From a checkpoint of a small text-conditioned spectrogram diffusion model: text encoder layers 6.
Rows from block 4 of the denoiser of a small text-conditioned spectrogram diffusion model, named by matrix and row number. Rows with one number belong to one neuron. Each number is 128 + 32 x the weight over its row's rms, rounded and kept within 0 to 255. All counts start at 0. Numbers have three digits each. After the name is the row's rms in percent of the matrix's.
After each neuron's rows are labels from the 100 clips, of 14976 (inputs lightly noised), where the neuron reaches its highest value: "top examples" is what is common among them. Only what is clearly more common there than usual is listed. The data: struck, bounced, scraped and rolled objects made by modal synthesis. In brackets: how many of the 100, against the usual share in percent.
# fc1: MLP up (model.blocks.4.mlp.fc1.weight, 576x192), inputs 128-191
# fc2: MLP down (model.blocks.4.mlp.fc2.weight, 192x576, transposed), outputs 128-191

fc1.68 089:194129129125220148172122128128141165128112149138082165128135127125081128082078131127136131159043195130089129160128163132123121127190133130190135126146124123157081128122128051130142120126127114
fc2.68 080:102125133134204084074144127122128023191106127127126141116131127129079178155131126169129128085139104129132144107128185148142075127127132128064137071129128129128128119147128128128130132129162146
top examples: size: large (72 vs 34); steel-like damping (64 vs 16.4)

fc1.466 085:120133127128137127127143115041126128126128139117185126125167140135128128139128118132147128128136136148130096123128133121131118127162134135122141130100143128124119129129133129129134130104127126
fc2.466 081:079137124109196126127121101120159131142129112124254129128144128148148124128127128136123122129180127090132129132149132144100139083114130104135076109119190095127128140162131126127123109128149122
top examples: repeated hits (73 vs 19.9)

fc1.46 116:132133129163132071127147129128124108091133140135126126131127014100154127117128140187125117079131128123127128144129140126143130137136132128020128131128132140122105198083126120129114112128102090
fc2.46 096:129129132164120213126134127131129113183157066128126142131078182096132126133128108193129126117123131128128129127127150127101128129114132128006151127128109130135130091054131123128125111128112191
top examples: size: large (78 vs 34); steel-like damping (55 vs 16.4)

fc1.308 092:135140129130170130133125145171153129123131125000127126128133128135125128129130127128133114133124126198098010128127128010126126125144102140125137147116153126122233132129132122126128142141128129
fc2.308 082:109149131131128122132129126104127144137133148179099128129103129144128128125131160126123126136114128076117208127128124112130128128024129127130094126099133118130134152128130121136127093090136130
top examples: bouncing (87 vs 20.1)

fc1.504 138:128128127129146128117128128119120130129128131125120130130128128114129129130127132131062186128131129113128128130147128228129130128127150160124092121122143141128135122129171145136022128130123127
fc2.504 155:128149150128128139146128130122124127128128132124126124129142129128115147128140103124130086140148091101099133117150120129133116156131136130128126128128133190131129126125113128131129084163108128
top examples: membrane (79 vs 12.7); large (66 vs 34)

fc1.84 006:128127126128128128126128128128127128128128128128128128128128128128128128127128128128127127128128129126128128128128128128129128128128128128128128129128128128128128128128129128128128128128128128
fc2.84 022:128128128128128128128128128128128128128128128128128128128128128128128128128128128128128128128128128128128128128128128128128128128128128128128128128128128128128128128128128128128128128128128128
top examples: striker: soft (83 vs 49.2); one hit (47 vs 20.3)

fc1.86 139:126139128128046125113115141127128104111116130171136128128128127124130131131139127126135128128115130128129127128132135130127128139130128115128103127129128128128130129128127127129129169130128122
fc2.86 080:121134158128128153123166127143126204132130129213149127127075132134131132128094129133134137101114129128128127114131111126097187172133128129130097163157126144103114129127137131127127156182126127
top examples: small (80 vs 33.7); text has "noise" (41 vs 17.1)

fc1.552 100:129141131115130126126153129128115134189172119139100087128116192129135127130121106141122128062137121126128128147133057123102133114143129129039130130128075128128129217155121144127123053128140130
fc2.552 069:118131121130128129127123128154129093000156144132126123128113101114135128125128184126126128168123128129125135121127048126083136117123128127179131137126060133178158130128129128127129148130164134
top examples: steel-like damping (37 vs 16.4)

fc1.461 124:186125124130184121128131129130178124130128128128077153124089128092128139255133126121111189128089100130000125130126127165128128121128158127099255124108122124128137129109127128129128140138127119
fc2.461 107:137129099123000129136158126125110128123124108129112091130128108090118127000194114119163028125130136125160134124128131101127129139133084130130190125130129153125165131129128160127114110128115128
top examples: bouncing (49 vs 20.1); glass-like damping (42 vs 16.6)

fc1.193 132:128130125159128127124098131129172113136130139141157167130052118176113123093128206214125051113158002134143111138141129106125135000127128191152129138133138131145119124128150127128134127108092137
fc2.193 161:178128135131121104126128129133052183121117129150129015127068164127101131181131137132127127129126129111098137094107114120125125255147128130055088141128127131156128089148123100124126205158125134
top examples: thin (high-pass) (39 vs 11.9)

fc1.178 115:129134128143177084127099128125090164145157125134129129130056210130150128120115133164128128120161087120144127178129136121120094138131132131161096125123092091126071124092132103131127085133164128
fc2.178 081:102123146128128136127106128127194110089147167130127136128128130129129127127131141102122120136096131128152125070127120128124138110128128128130146133118120108129128149131129152124145135144231127
top examples: thin (high-pass) (36 vs 11.9); text has "noise" (36 vs 17.1)

fc1.33 099:128137128155143127117142127129050123125128166152121142129047116132249128128124094085124127194160117124159123087123126128108151189124128119130105127124140102108124056245129115128128068129066150
fc2.33 073:128117133231123126132131132128169120150173117127110156127128116086172129132123161102128154128125129132142136164127123130128096143122127130130113123131115111096142124160130128128125125127040125
top examples: thin (high-pass) (35 vs 11.9)

fc1.417 131:128139128155131116131132128128118242138109065128126066128091136124135119123128143111130135127154179126128128000130158134186108141127128129138113129128131072122110159134123130128127121127159121
fc2.417 104:126123114141111126131123123127127042104096135123159138127136168126152128141141002072129125191126031128122123196128183130201110143129128127126129129132128098166106103201128122128129151130130124
top examples: pink noise (30 vs 8.6)

fc1.376 105:217129128109126185016105128126100124049125123094128134133103127097133099136114127157128062177149126136144071134128063127187126137109130115129101129128140073126131163141128128126129171128130086
fc2.376 078:176127140154155123108099134125130127045070146128097128125127104090132128122246180039134147164128129128131128158129226125076073146130128122137041126130157123124143128128128133128123120100094111
top examples: size: small (66 vs 33.7); mains hum (50 vs 8.7)

fc1.317 108:087141128133160121195114138130094151113135111096051084128129120140136131116207132144149090113108137108000126129140140130130136121087124128126034141129146144123114155102129127138128146127128131
fc2.317 141:045146128113137112164128128127127130131146101125129121128148099108108118121232148129127160127122129129000125143130112130152130142139128128128000126128126133106102155114127128127129104137129133
top examples: thin (high-pass) (58 vs 11.9); text has "noise" (39 vs 17.1)

fc1.101 059:128129000129128128127128128128127128128128129128128128128128128128129129128129128128128130129128129129129128128128128128128127128128128127128128128130128128128128128128127127128128128128128129
fc2.101 063:128129255128129128128128127123127128128128128129128128128128128128128127128128128129129129128128128128128128128128128130129128128128128130128128128127128128128128128128126128128128128131128128
top examples: pink noise (39 vs 8.6)

fc1.519 096:115128128132137175115058126128130117067098078149091119026128112157095133132135134036128115112123127140097126057130093129179127184166129121130146135134115106181149148038130125255123176132126117
fc2.519 072:145127122093145091206139130128124114187175153117110139191122144055149120138132220052130141152154128131157130172128128129154183106129129122125052118116135149166100107024128160129144134114140111
top examples: steel-like damping (48 vs 16.4)

fc1.25 132:134136128136115170132126144138149123086084080124088189128000120175169132113105148089131075127150127130126128151128157129147138109160126197146122143127131125137114085219141151126129124111099098
fc2.25 149:185127116138118115127167130131083129167126153114131071128000124080146129128107144123130218156096086107062109120128137152129128132122128127127092125129128107180127156165129096128129129128129141
top examples: thin (high-pass) (49 vs 11.9); scraping (42 vs 19.6)

fc1.297 110:121134140128179126132129070074105126128129128168126128129122134122130128128133126129050130123127130084128082127137127123125126127176144151128130076125122129128133126129121126128131125119127129
fc2.297 100:127124128134255123146132171161123130123128130158113128125127130131130125129131126128104127126124130123118118128121135228140121114139127150129148128132130118134217110127078140127125130140125125
top examples: bouncing (66 vs 20.1)

fc1.128 106:134128126129132128133103141129122115143109129129127130129143113175120126123119157108115170137112100132153123124072124128126137128127127127000130126128132112174138128105123255134123139158135128
fc2.128 194:137129147133129130128112127128129083128124127125131125129149134000127119106094082130130128160130118105131128101127149128130131128131125129255112113128127121078128204137128112128127163128098163
top examples: steel-like damping (70 vs 16.4); shape: clamped rod (34 vs 12)

fc1.428 104:135155126136123127128128243163084129131127127159115154138127127128128129120119126122128135126146126132145142129132128073130133126139242127126128126117145130128129128125131140131127145125121118
fc2.428 100:126211129127214113128125140128019123129117128141123134132127149128128126127128133105128109114126128128130124127125110120128125122173155128129116207124226129127189128131000128129131120135127128
top examples: rubber-like damping (65 vs 16.9); action: bouncing (60 vs 20.1)

fc1.153 117:139157127124135124128127124077104136127129125128105135131123126149124129121128129128090129131122134157129193134116122123127128131128133128126131125116118130132121127128128128129131128125128125
fc2.153 098:150132170128130128128131126169126134132129128129060128128125128128128127126117131134150149128131127126119077123130125072127141130255123126127145136170184130128094091128194128129121132140128128
top examples: bouncing (69 vs 20.1)

fc1.394 099:128134129127000115145125121102099128129129134137090133129127140115135138100126128125189139126139129166213139125170134057128128126123245127126138075127123130128044119123048127128136128009126131
fc2.394 114:124099130124032128154117114151148125127131112105134113130128125128127124125130131135163157129143133111152128139017128054120131126131144126128229129102148128113103126127126130128138133255138121
top examples: rubber-like damping (96 vs 16.9); action: bouncing (65 vs 20.1)

fc1.310 114:109133122145128138188195139128151113126124130127233133140097136155106000136088126131112130132107129126112132131089119129125132114125125130140167130126152065127113131126130121108128123155154123
fc2.310 187:106122126123109122147102127133135111165136096128125098155194126186114253141117121122130130127117128081140130128126110129119126128127140128142132126152123250137150141153126089131122147135121135
top examples: small (99 vs 33.7); steel-like damping (58 vs 16.4)

fc1.49 104:000140129114130123124144133128149106136120125130159129255123122147170000127118127109119128128149129124086129139124119116106129137110134119120149086128137127139149122128129128097144145127121119
fc2.49 152:161127129128130133111091128128128127137141129129142128000129128115123135128124108128129109128128128127134128126128119127128128128127129128129109132130129117127131128136128145248155128129128125
top examples: size: small (71 vs 33.7); steel-like damping (51 vs 16.4)

fc1.541 157:096128128130171129127130129125000123127124122126243120129128129110125103134125130122123145129126126122104127129134130155130125126125117125129126144140137121130121124127149126130163129153119120
fc2.541 141:138122122128129123127108124130255122122123129122179128131142107128129127135129127127132110112114178113123124145159130141120133120119150084128163140174129128084123148128061126130120151111155133
top examples: thin (high-pass) (93 vs 11.9); white noise (46 vs 8.5)

fc1.368 103:129139118130126128128129158065128123127129125145128128128127134131129128123125128117123127137130128102128120132129128099130129119129000137127122126126126129127128151127156127128119142096126121
fc2.368 092:128132129127135127144127077124129126129130129124129127144130130155129104127128126127129122123100131139124110131131129147128130127129000132131147120132139131126130129129239106128122133140128128
top examples: repeated hits (66 vs 19.9)

fc1.349 099:129128129067122220125128123129133124216068028153133118125087057052128127126132128139125131116096147119153128211128175129118129124128123135138128128129126096094150155142128127130134045127085128
fc2.349 068:122125127112132040142128126126127126033105205124128138128140185128047129128127150142127124125043120132125130055128154123143149135135128128125143114126090162059130124127129063130128072129115083
top examples: bouncing (42 vs 20.1)

fc1.523 118:134159162133126129131128151128077152131130128128206131126105132110133129121129126127204130126094123128173108128104133092130130123116151118129125128113144135123131135121093128131178122221126126
fc2.523 117:127158108129143126133119112127130125128129127123115131128128128170135128127130131129188129131126156129131103131232133078117127111136165127120127128213138127132128127128192128130094131086128130
top examples: thin (high-pass) (99 vs 11.9); bouncing (46 vs 20.1)

fc1.413 111:000131128122137129241128129127160126119131130112092127128130123125143128124038112127127125129109129130087136126128143128139161130123116128128139126127128130127128142128129124136123170138126128
fc2.413 086:255128142127141114000050158127118137168138129116061171114127142131123067094222128139147097130136112121126126132129134112129129130144123126126078146128124132128132128128118128128146126152146129
top examples: bouncing (53 vs 20.1)

fc1.331 081:127098117132129127129108128140128131121128105125127129125129138120131127120125124126118128138118139000130125127126133187130123132174128159130130148090179138128062131131125138150143159208132131
fc2.331 092:128135138120125133127112255154119128129128134130231130124119124149127149129129106129188144129128155207126125128010125240122132143129238133127126115145117127106180130128188122128128134125111127
top examples: membrane (95 vs 12.7); large (94 vs 34)

fc1.274 112:127128127129255127141119188176184128124126128122112133129125131117129126125128090128072197130145128118119126129111135136132129119060131140120129129110144126126124143131162126133126146000124129
fc2.274 147:128158134126209127148111065120134130130122127082201108136129126128113128127126076128175207134128129132119129131129124128120125140131122109128135118128125119132168108126123128129128132129139132
top examples: rubber-like damping (97 vs 16.9); shape: string (51 vs 12.6)

fc1.468 162:165132127128141122127129116131097128129128134130121129128124118152121128166122120141132119123130132122077131135140129129132137136128138110153139131123126129139104122128134171131126134119111123
fc2.468 138:112108127127096132118137126118000143138134131127188128128104129132132130047126130139124159122132163076162130151029134139130144096122152157115079130141129176111131126146103088128127128118142128
top examples: small (73 vs 33.7); rolling (41 vs 20)

fc1.343 007:128127126128128127127128128128127128128128128128128128128128128128128128127128128128127128128128129126128128128128128128129128127128128128128128129128128128128128128128129128128128128128128128
fc2.343 022:128128128128128128128128128128128128128128128128128128128128128128128128128128128128128128128128128128128128128128128128128128128128128128128128128128128128128128128128128128128128128128128128
top examples: striker: soft (82 vs 49.2); one hit (48 vs 20.3)

fc1.546 108:128129128063127000121159129126127117072171089128125136150120086115112000128135108079128124151130127128131130149128048128114109221137146116129123128128133196115127128212130129136129160128051159
fc2.546 082:129133125029127243131128129123126150225216151127129126073117081127121035136126131105127131112128131120131130131128103132130089098128125124127126126124128131064129123209128144129126128132113119
top examples: pink noise (25 vs 8.6)

fc1.320 058:128129000129128128127128128128127128128128129128128128128128128128129129128129128128128130129128129129129128128128128128128127128128128127128128128130128128128128128128127127128128128128128129
fc2.320 062:128129255128129128128128127123127128128128128129128128128128128128128127128128128129129129128128128128128128128128128129129128128128128130128128128127128128128128128128124128128128128131128128
top examples: pink noise (39 vs 8.6)

fc1.248 091:135133128141126092129118129130128129215129192130126076120128128151125133128131093185130128129123128128128128130126128111139147129149126128126119132126176129128117130147122125228129128128122135
fc2.248 071:130126127107126171128110128130128127097129078132107173156140073126136137132170132174124127142129130122127133104128154129109129211096134131127091124112197134114128128131130128130105158130126134
top examples: bouncing (45 vs 20.1)